A small contrastive image-text model, trained from scratch: 34.4 epochs.
Rows from block 3 of the text encoder of a small contrastive image-text model, named by matrix and row number. Rows with one number belong to one neuron. Each number is 500 + 25 x the weight over its row's rms, rounded and kept within 0 to 999. All counts start at 0. Numbers have three digits each.
After each neuron's rows are labels from the 100 texts, of 14848, where the neuron reaches its largest size: "fires on" is the input token at the peak. Only what is clearly more common there than usual is listed. The data: seven-segment displays showing three digits.
# gate: MLP gate (text_encoder.blocks.3.mlp.gate.weight, 672x256), inputs 192-255
# fc1: MLP up (text_encoder.blocks.3.mlp.fc1.weight, 672x256), inputs 192-255
# fc2: MLP down (text_encoder.blocks.3.mlp.fc2.weight, 256x672, transposed), outputs 192-255

gate.59:500559449500478500595547500500500500560500500500500500500500500500436500499500471500486436500500500458500500466539500426500500500500500500500500500444500539500500436500500500500500500432500561
fc1.59:500500472500500581500500500500500500500500500529500500477559576500500500500500500500465469500500456500500500467500394500500500500500500500500500500500500459500500438500500500500438500500500570
fc2.59:500513500500537500500500546500500500500470500500478500500500527500500500500500500500500432500544440473500500500500500563500528500500500500500500500500500500500478500500428500500446500500500500
fires on: "91"; "491"; "391"

gate.69:514431507500459500500500500486431475500500453500542500500470469500500548500500500575500488500500500500500500480474583500500428500500500524500500500500500500500500500527500500500500500500553500
fc1.69:500500500492500433500500531500500500500500552500500486500508516507540500500477502500500500537500500500500465500500469500500500500473519500500403500500500500501500518500448500567500500476452500
fc2.69:517447500551472487407500500500500500500500500563500500500500477535528500500500546500559500500500500500474500500570500500500495525500500500500458528517500500438500441500486540548500477500500500
fires on: "159"; "459"

gate.130:524500500500549500500500445500449456500500500500500500500452500500500548521500500500500500445500500500500500500552499495506500500500500500526462500475500500500539500500500531500500500500500500
fc1.130:500500500500561449500494500500493500500500500458500500500457500500445500500500500551500500500500500507500500500500500500439500500464500500553500500500500500548544500525500521500503549500372487
fc2.130:500529500527516500500465479500535433500500501500537500500500500460500500500500500560494500500482500410501500457500548430500500426459500500482500500545458500500515454500500500500523500438500500
fires on: "91"; "191"; "691"; "091"

gate.71:500500500500500500500500500535500500500500500500516504500500437500552500500419500500500500500500500500500500500560421500500537500500500500500500515500500500442500500575500500500500500552500462
fc1.71:500500460431500500515482500500500453464493562500452500602500567500500500437500500500445500500454500500500452500482500500500458500500500500480500500526500455488500525451505500500500500500500500
fc2.71:500500569500518410500500500484500500500500519500500500500500509500500572526500500500500500473500550500500500500500511500500500507458500500500500500432500500538500500500500553500500500500500500
fires on: "<end>"

gate.3:500488500500500503500485500515539500500543457500500500500500500500417500534500500500552572500510500500500584576500436500500500480500540548500500500500444500448476500500500500500478500443500500
fc1.3:500500500500481500500536533500500500500469500500500500541500500466564500500500500500500407500500500459500500500500570552515500500500453500500500528500500500500500500500500500490537566531507500
fc2.3:500500511500500500466500500551500460500408500566454574500530500500517500500447500540563500511500500500484474591500500500500500500500500500500500500487544500500500511500500500479500521500506500
fires on: "71"

gate.248:500550457500518473500557492508404491524490500500500485500500500500500536500500500500500500500500500500525500500500500500500520500500500500500500500500500500500416500500500411500568500545500500
fc1.248:500555500500500483500500500500500481518464429500500500500500500494500500500500500476500500483500500500500500525516500500500523475557500500500500531500500500514442565500500420500569477574500500
fc2.248:548527500500500500500467500500500500516509500500452439500519500500518500500500500482500468556500554428500571500528500500500500500500500527500500500431420531500455500531500500500471487500488462
fires on: "1"; "8"; "3"; "7"

gate.123:500500500500489468500500500542500586500500500455500500500500556429455500500500471500500500500536486500500500500500500500500500500504500432542500543500500500500534588500500508574563500500500500
fc1.123:500500563477500521500500500500491500500519557500545527500500500500530500533500481500437500455500500461517500500500500500533500500500500486500500500500500500500500500425557500500500533500408500
fc2.123:500500500500477568500481500500500500500517498500539500460578567496500500523500500500500460500500541500500500450500500432500500500500500500478473500500525500500500494418500500500500500500436501
fires on: "5"; "3"

gate.195:500500500500500500527500500500500500466500585500500527500500500524500500520500500427500500500500500500487550500500500521589500500500500500500500488500500464500500500500493500500470500448473509
fc1.195:554500409500500500500519500500533545500500500500500500552500505500441500500500500540500500500500500500511473500500500481443500535500500557500541438500562473500500500527530419500504500500550500
fc2.195:500525500500521511500500500500473553480500500500446500500500500500545519500500500565500500527500462500500500500500500541492500500500500500461500459500547500456500500500500500500500500500500500
fires on: "5"

gate.64:481500500506500548571500500500500514500500500521500500500500500449500500559500559532500500500500500466500500480500470449441500500464500500500500459553489508527500500535500500500500486500500500
fc1.64:500485471500500548500533500500500500500500545500500500500500483449513500500473500500500500528500500461500500500500454474500537500500523496564500500500500592532475500500500500500545500500500500
fc2.64:500525496435500500500500500500590536486500500500526491500500500487500500500500500500453500500500500500500500500500500500500521500457423500500500500500500500611500441500500500500500510451500507
fires on: "690"; "798"; "796"; "592"

gate.654:506412501500488574469500500500500500500500500500500424500491500500548500500519500500460480487552500500500500520500500500500444500500500463504500502516500501527500500500500425500500500500548540
fc1.654:500418500500500508449562500500500500500500442500500464475500500500565500500528528500500500465529500564500500544500502547500467500494529467500500500500500537529500500491500500550500500500500537
fc2.654:500466500551476562562500452500500500500498500500500462551500500500536507500544448490500500463500500548500500435500500500432500540500552500500537500500500500500500560500560471550442500471500500
fires on: "2"; "7"; "3"; "1"

gate.226:500500500500500500500500461500500544522500500500500518500474500500500495411450500500500500500500566500500500500500500500500500500500500500472500500450500500500500500500500500500500500500444500
fc1.226:500500500500437500500500500500500500500396542500500500500500500455500500500500500500500570500500500376500500447500500500475500500500470500500500500555500500500500500500502500477500551500500442
fc2.226:454500418528448500500500500500430500500440500500500500500500500500500500500500500500500500475500500500500556500443500500500500500500500428500500500500500500500500500500445500500500480500500500
fires on: "1"; "4"; "7"; "2"

gate.656:500500500500500500500500500500500500470500500468500443500500500500500500500429500500500500500500500500500500500500500500539460500500500500500500551541500566500434500451500475500500500500500500
fc1.656:500500500500531500500448500500500500549525500482580500412470500500500500500500413500500396500500500500540467500452500500500500557500455500500500500460500500500500500500500551500455500500500500
fc2.656:462500500500546500500500500500549500500500500500500500500500500500494500500500500500500500500500500500500500500459500459500551500500500500500500500500500500500500500500552500500500500500573500
fires on: "2"

gate.448:530409500500477500500500500500500500500500541500500500500500500500500500500500500500462500492500537500500500500523500500500436500500500500539500479500500502500537500500500500500500536500462494
fc1.448:500549500500500500500500500496522500500408437500500500513500481500500442500500500539468500500465500500500500519500519484524500500510500565500500446500545500500500500562500500500500500500549500
fc2.448:500621500500500500500500500478500500500382500500500500500500500463543500500550500549500500563500452500500485500500524500458500500500500558500500500517500500536500500500500500500500500461547582
fires on: "5"

gate.252:500500500500500541438500500500500521500500500432500500500560500500529500548500500500448500500500500494500500500500500500500500500500500500500532542500500500500500500500500500500521500500500500
fc1.252:537500500443500500500500571500500500500500500547553500546500500500500500544436500500438500500500500472500500500534500513500500509500421500500500500500584537500481500500500500500500500500500475
fc2.252:536500500467500500423500500528500500500500574500500500421461500500500586500448500500500461500500446500500500500500514500500500451500500570500525500500539500463500500500500516500453500558475500
fires on: "343"; "824"; "148"; "149"

gate.1:426500500532500500395500455500532500500500500577500500500500500500546546500472538468500500587450500500500526517500500500500500554500500546483500500500500460500500500500495500500500471500500500
fc1.1:500500500443487500500514448500500523500500500500500500500432500472500500500500500500500500500429500500509500456500558500500500500500500500500500502500500476502500500500500500500500546500500500
fc2.1:519500500500500500500500549500500500444500500475500565566477500500500500500500500500500500500500500500500457500500500546585500500500536500500500500539532500500500500500500510519500553458500500
fires on: "5"; "2"; "7"; "6"

gate.302:500500500500477500500500559500477500500500548504500573500500505500529500500500557466500500500552500500454500500468500500499473500500500500500500448560453500457554478500500515512500459461500500
fc1.302:500500500500500499500500500500500507492500500500538500500500500578500534500500467407470500500500500500500500500500500500500500500500500500500500540500454500480587500444500555500446500500500519
fc2.302:500500500500500478500500500551500489500500531495500500500500477477470500546500500500542500437546526500507500500500518500500463500500458500500500500461524500472553529474500500500500500500500500
fires on: "5"

gate.385:500500452500437500500500477530500500500500520450500500477531500500500500500500500500500500469500500393500500500500500500500500500500500500500500492500500500500500500453500540500500547500500500
fc1.385:500500500500500500500540500463579500500500537500500500438524500500500454500500500449603555500500500500500500500500500500500500433500500500500500500476531500500500500500500500500556500500500500
fc2.385:451500556494500500434500580500543500500500500569500500473500500441500440500500500500500500500500500450500500500500500500500500499500500414500500500500500500500468500500500500450500500458500500
fires on: "<end>"; "."

gate.413:500500500438500500500466570500538500558500595500500500500500464432515500500500500500529475500500500500500500500500500500500500500500500478500500500489500500521500500525437500477500465500500500
fc1.413:500500454500500500493500500500500500500500500500456438500523477500500500500485500500500500500500500500500500554500516403502500487500500500500500500540474500500500500500423445445500500500500500
fc2.413:571500500500528500500500500557596500500500500522500504500468549503500500510500482500500546533500500500457467473455500500500500500500500452500500500500500500500500453500500500500500500412551513
fires on: "690"; "893"; "695"; "597"

gate.126:500500534426500500515500452500500500472500500471500500550500446500500500500545500500500500500542500500500500500500500500500500500500500500464500500500568500500500500500500500500500500500500563
fc1.126:500500500466464553500500500500538500500551500472500500500500500500500500500500500468500500500522500500500500500500500500500444480500500500435500500500500500500500544454523500500500506468500500
fc2.126:418500500500500500500500500500500541500466500500500500516500507500500500500500500500500470500500500500500500500500500550500500500447500500500500500500571500500500500500500500500500581500404522
fires on: "5"; "3"; "7"

gate.92:585497601540500500500500524500496446500426500500500500533500500500500500500442500500500545500516500500500499500500422542500450500512556430500500523541500500482486541500500500500500500534500500
fc1.92:500542500500500500544525500500448500490500396500500442500500500500500458449414466470528500500500500492530495500488500456500500500493500500500500544500500500462450500500500500494500466525508500
fc2.92:494560500500500483500500477500500500452475500576500428500509500436528476500572500500500544552500500541500451473540500500500500500500500500500500500539500485473481500451500497500500435493481521
fires on: "<end>"; "."

gate.291:500500584500500567500445500500500500500500471495491500448500500571439478500500500529500568500512500500500592500500500469500596500500500500500500500500500500500500497473500500500500500476500500
fc1.291:500500591500500536500500500500500500500500500500485500469500483500500500500500551500500619500510397500500500500500500500500500500500500546570500500500500500536500534500520500500500500462500500
fc2.291:520500448500500500500500464500500500500608500500500500500564412500447500500500500500500564500500500500500500500500500500500500500500500500500500500529500500578546500500500500500500500500500513
fires on: "71"; "414"; "411"; "112"

gate.169:500500500500500500527500546500435437532500500543500500423500500500452500494464500536500514475500500500500500500500500500500589461500551500453500500568500477500500440527437500440500424500543541
fc1.169:500456536500500500500481500500500500500562449500500500470500448534483500500500500500500500500500500500500470500500500457500500500500500500500500464538500500516440500500500500444500500460456500
fc2.169:500500451500500500500424500500449500500500500500543500500500500500500500500500500500500421500520500500500546500500510500551500500500500500500500500500527500466500500500500500453500500500500500
fires on: "71"; "41"; "410"; "415"

gate.366:516500500500544548500500500473526500500500500500500500500500431500541500500479503500500534447500470500466563500500476500500490500526500472500500565500527500500515500462500500540500500412500549
fc1.366:500500500500500500500500500556500500436525482460500398500500500500500534500500500500476500500500527500500500500500500500500446500500500435573500500500500500500500500459500500500500500500500500
fc2.366:500479500500456500500500471500500500500500500494500500500519477500500500468500500500500500457500500488500594500500471500500425535500543431500500500500514500500500500500500499537500500500500500
fires on: "5"; "2"; "7"; "6"

gate.111:500500500500500500569500500500418500500500466500500500500460500500500546451500500500500500500500500500500580537500500500557550500500533500500500500532465500500500500500500422500513500555500500
fc1.111:500500500444500500500500500558500500500505455500500500533500500551500500454500447500500500482500495500500500500527460504500500500500500500500500500500439500500496500500500500500531500539500500
fc2.111:500501500500500572546500500500500500500473424500500500412500500500520500434500500500500451562500500447500528500500500500526500500500500516500506505500444500500434500500500424485500470500500500
fires on: "1"; "5"; "7"; "3"

gate.90:500500528553500500500500500500500500500445500473500500500500500500500500500433500500500500500500575500500390500500475500539557500500470500500500500500500552500495500500545500500500500500500476
fc1.90:507500469445500500500500500500500550500474500500509477490500500500500500500572500500505500476500500500532500500500544500500433500500558479500500500500500500415500500527513500500500500500500500
fc2.90:500500500500460500500500500500520500500477500500500500500490554500500500500500500397500500500500500500500500524500500500459500500500500528500500500500500523500500500500535500500500500500519500
fires on: "<end>"; "."

gate.553:500521463528500553500500500480500484500552500500500500500500500500449500500557500500500500500500500541484478500514500500500393500466500483500510537500500500500500456480550500582508500500500420
fc1.553:500397500500500517542500538500450500500500500500500500502546500481500500500500500500467529444500428500500500500500500548500500562500500466500500446536502500448500531500500500440407500500500500
fc2.553:568500500500569487500500500450500500500500468500500500500500527491540500500500500500498500500500500500500528500500500515500500500544500443500457500500500566500500500487500514490430544500500500
fires on: "1"